config.yaml
norm: "rmsnorm"
layers: 8
optimizer: "soap"
max_precond_dim: 1536
max_steps: 17100
Rows from block 3 of a small audio frame classifier, named by matrix and row number. Rows with one number belong to one neuron. Each number is 128 + 24 x the weight over its row's rms, rounded and kept within 0 to 255. All counts start at 0. Numbers have three digits each.
After each neuron's rows are labels from the 100 clips, of 14976, where the neuron reaches its highest value: "top examples" is what is common among them. Only what is clearly more common there than usual is listed. The data: single English nouns, adjectives and verbs, spoken by a formant synthesiser in many voices. In brackets: how many of the 100.
# fc1: MLP up (model.blocks.3.mlp.fc1.weight, 576x192), inputs 96-191
# fc2: MLP down (model.blocks.3.mlp.fc2.weight, 192x576, transposed), outputs 96-191

fc1.539:104129135156152146093121108153139117110131149104123150153162128144111148113154145081079125106116138102177121159126151124150093112119135158137125113141122163150149137132128114145151101152099151142119108119142126171141107161135142164150178114146148135110139152067113128145141110150095159144
fc2.539:142157139150130122126132176122141155145127109118128101096137109134133136136159096171128104137099104142110133137124106142144168104081133121139129109131163120152113134143077141111185194103116096115124137179107109156076187188124176115120127162150144132136163144171106154118128130098127096128
top examples: reverberation (84); /k/ (48); /ɔɪ/ (46); /aɪ/ (39)

fc1.93:103138117142107160057166150141132119161127123127127128117123143085112182147128161140115149111131158104143148154141128164180154064124082116126164099150125177114149123131130135127141127140090082108138137146154086154133139099130101112102154134158147084131098114143133114145108117183120108098
fc2.93:126132126120117111160157073150169120157129132126121123173132171151113151134131103125102098181089104098084105124123104114123120108107117119100145120126103141170085114155134135159149176146137101149096124133144168086112139110114087133173122086126114103081136133144147101125057118080119120151
top examples: reverberation (70); /f/ (49); /ɛ/ (45); /ð/ (31)

fc1.183:111102134120119145174162062105090147151150156137142129097146165112114085126139104145136120149090130146149131134114108090177128146139122120108093109127162113122117105087173121092130106122149142138143091090158144090135109108116151129117109136147153063145084084147151147101121105127130133126
fc2.183:145170116120115118092148130128118162097119137111151128147075158166142155118120109124118117095184085106147120120121132102102135164159098136153145133162149171107122110138119125135127112131145144109135155134081130132120117121094138089155136103145120098145095118109125114151100156179160098125
top examples: /p/ (70); /ə/ (67); word: apple (45); word: painted (25)

fc1.393:118143105096155169143145143101090161115109111137139118127131130136109115162145154094118172097146116130108146142092103149135135106148121148107146115147154113105116155145158152172197115139105162142157084165115164099173148123102182139135122133126120145137152122138115128095120084161147121156
fc2.393:080161153103127130107159114120148160125139126101093133093158139120092107127156162101178174167151136112141127171083106140120151117121126147137153091152098116116138138150114085111105131097109131139134106120160129116199113152109124083128159116145134111135075130154125159119104124179105144098
top examples: reverberation (69); /ɝ/ (61); pink noise (33)

fc1.79:146122106101102126128166104138135151087188133121165133152127097128116135136136127114131164117122138126136174107136113078159115132096133146159112132131140118135136139139099174149136137137127148196133166130118097140139130160165145132135116105138101137143118129147148157148114201110126110132
fc2.79:133140146154132131123041133148126153149080149113129134145107000135135125137145141153135122159161136163138083157121146109155133129119120112132101103155113155126110141102136119177124125139128149140127119132151151101110132154074124146130137135120144134153143130139080132138168129132101136104
top examples: /p/ (27)

fc1.536:130114096124141144158099121093142166133130191135130117176100066172136134128132137106136161134172117175118145093115121054098156157137144107153125130120119127103100139123164103152093149164111129105105136139127130155112132143104127137144191140131158155132116132137102161154126073130165136103
fc2.536:095133144131113119085119091102114120152137097093103140107148180108082130116116155129138166157143091130146143170136136113109134130103144075142166189116132129156164132102113171156147135123162129088113096124125111116118097111134099132119090120121132182160164110134138112094130151119122098142
top examples: /p/ (29); /ɛ/ (25)

fc1.8:116151125128144114155073122134119114123126120113172169110129165102123137114188124162109118112175140152145150097139128093169141150139125128126114139149124178158146079147089121146134152149158109124185138137136128111154095159135106079127123123102138090109141176083133122136107101114145170148
fc2.8:107154155130103162129134130166104146145130138106099132156136119083122119116133189129137105147171126108110123129118140156104116124107129156129094171131120128151135143101134142156127064120141111128139128101095136101193121156105128135120098133062132094099097105153139123130120107086140149119
top examples: reverberation (100); /t/ (71); /ɔ/ (31); /ə/ (26)

fc1.26:134127136150146119142158123141105097151132135144137160168102144147124130084107200172098159118077149096142134167090102144147115133089085122135118116130115145141116139105113122128143120135135134130135151105109149111115110164132118103117117102136098125118139181140121183087143137155147078130
fc2.26:096110122160188113163111138112126097141148100155111110147145132166170124100092078086130135127154155091094102146148165144107156123139116139131165135115103141213150108097109146132112149165140137174096143124145123126137164137143103173126165155134112147133107113130108155100148117149100111143
top examples: /p/ (69); /m/ (64); word: lamp (33); word: jumped (30)

fc1.12:092108073124125185123119103104097122097074151121118123131170110126163073139124141123120079120130083112134114112110146156159135128131097137124105147136129162097121142096104115131153130146121120102112123148117145106122131172091128053107130106137163124113092062120183127123054166146156107137
fc2.12:146106149108130151109181116131163081141095133181131134136124155167173065136173138081122129130113090132107091094094110160121115108173083162108155159137163120143126093120122126149117091156139170086152139091119159143121114126135093117113158153128093111113121119105171110120156129141127116113
top examples: reverberation (85); /ɑ/ (44)

fc1.475:136141143115123149123130120104127095184094137114132130127122128136150131145095135088157079155145138114126137124090137120119061099151089191139153148128129136103161137124115130116136110146166139066087087108115128157147114168122112128155145123131150152119116105134160128140160164102111130105
fc2.475:094108169135177088141105115185148170140127156150128104155149125122106154104096103098096121120141135116100155123180094102146164134153100126114102134118144165177091151124141098122137166155124159121126117169122150087104133107119098165157111153099138116135121163178134108124149142186115116118
top examples: /p/ (100); /t/ (65); /ɪ/ (40); /m/ (28)

fc1.362:116129124118169181113137131121097151092098128077132162133140171146138069110138120115110154132157080086146078149098120109151119177134122175136138119170117156148116091154117128104107109103074127147158130141124148112096121109122098112126129110113134118106088141123126097143108140145133106138
fc2.362:127130123096177108127149160136097119103075125131175105119147133153113107068127174174121110161153104078137159076141101079101130137107135144127133166146116103110129105104118158131172169121109098115120068172095129150099157135108159109121126140126105152100136105138111094146142098171121145143
top examples: reverberation (70); /t/ (57); /aɪ/ (54); /w/ (46)

fc1.540:144120140124144123119125132137125156088127182107163143122119134152112126106114119092137151105152096103111136132170173136124158149128145105161146105153142156130155159147183092135120160128138136095159092158108095099164136149120154112104134158112134108172088142179068151086096138110175125161
fc2.540:087155172101164142095108127131148165157144098139132112148096117117116099120121113131102126123149119078139170145180120134132113145112103158130107159210116132121150117097133078135095112123132119163101103145147088072127132147128116142136142115087118097117127143185089121163105117141123122130
top examples: /p/ (52); /ɪ/ (38); /æ/ (28); /eɪ/ (25)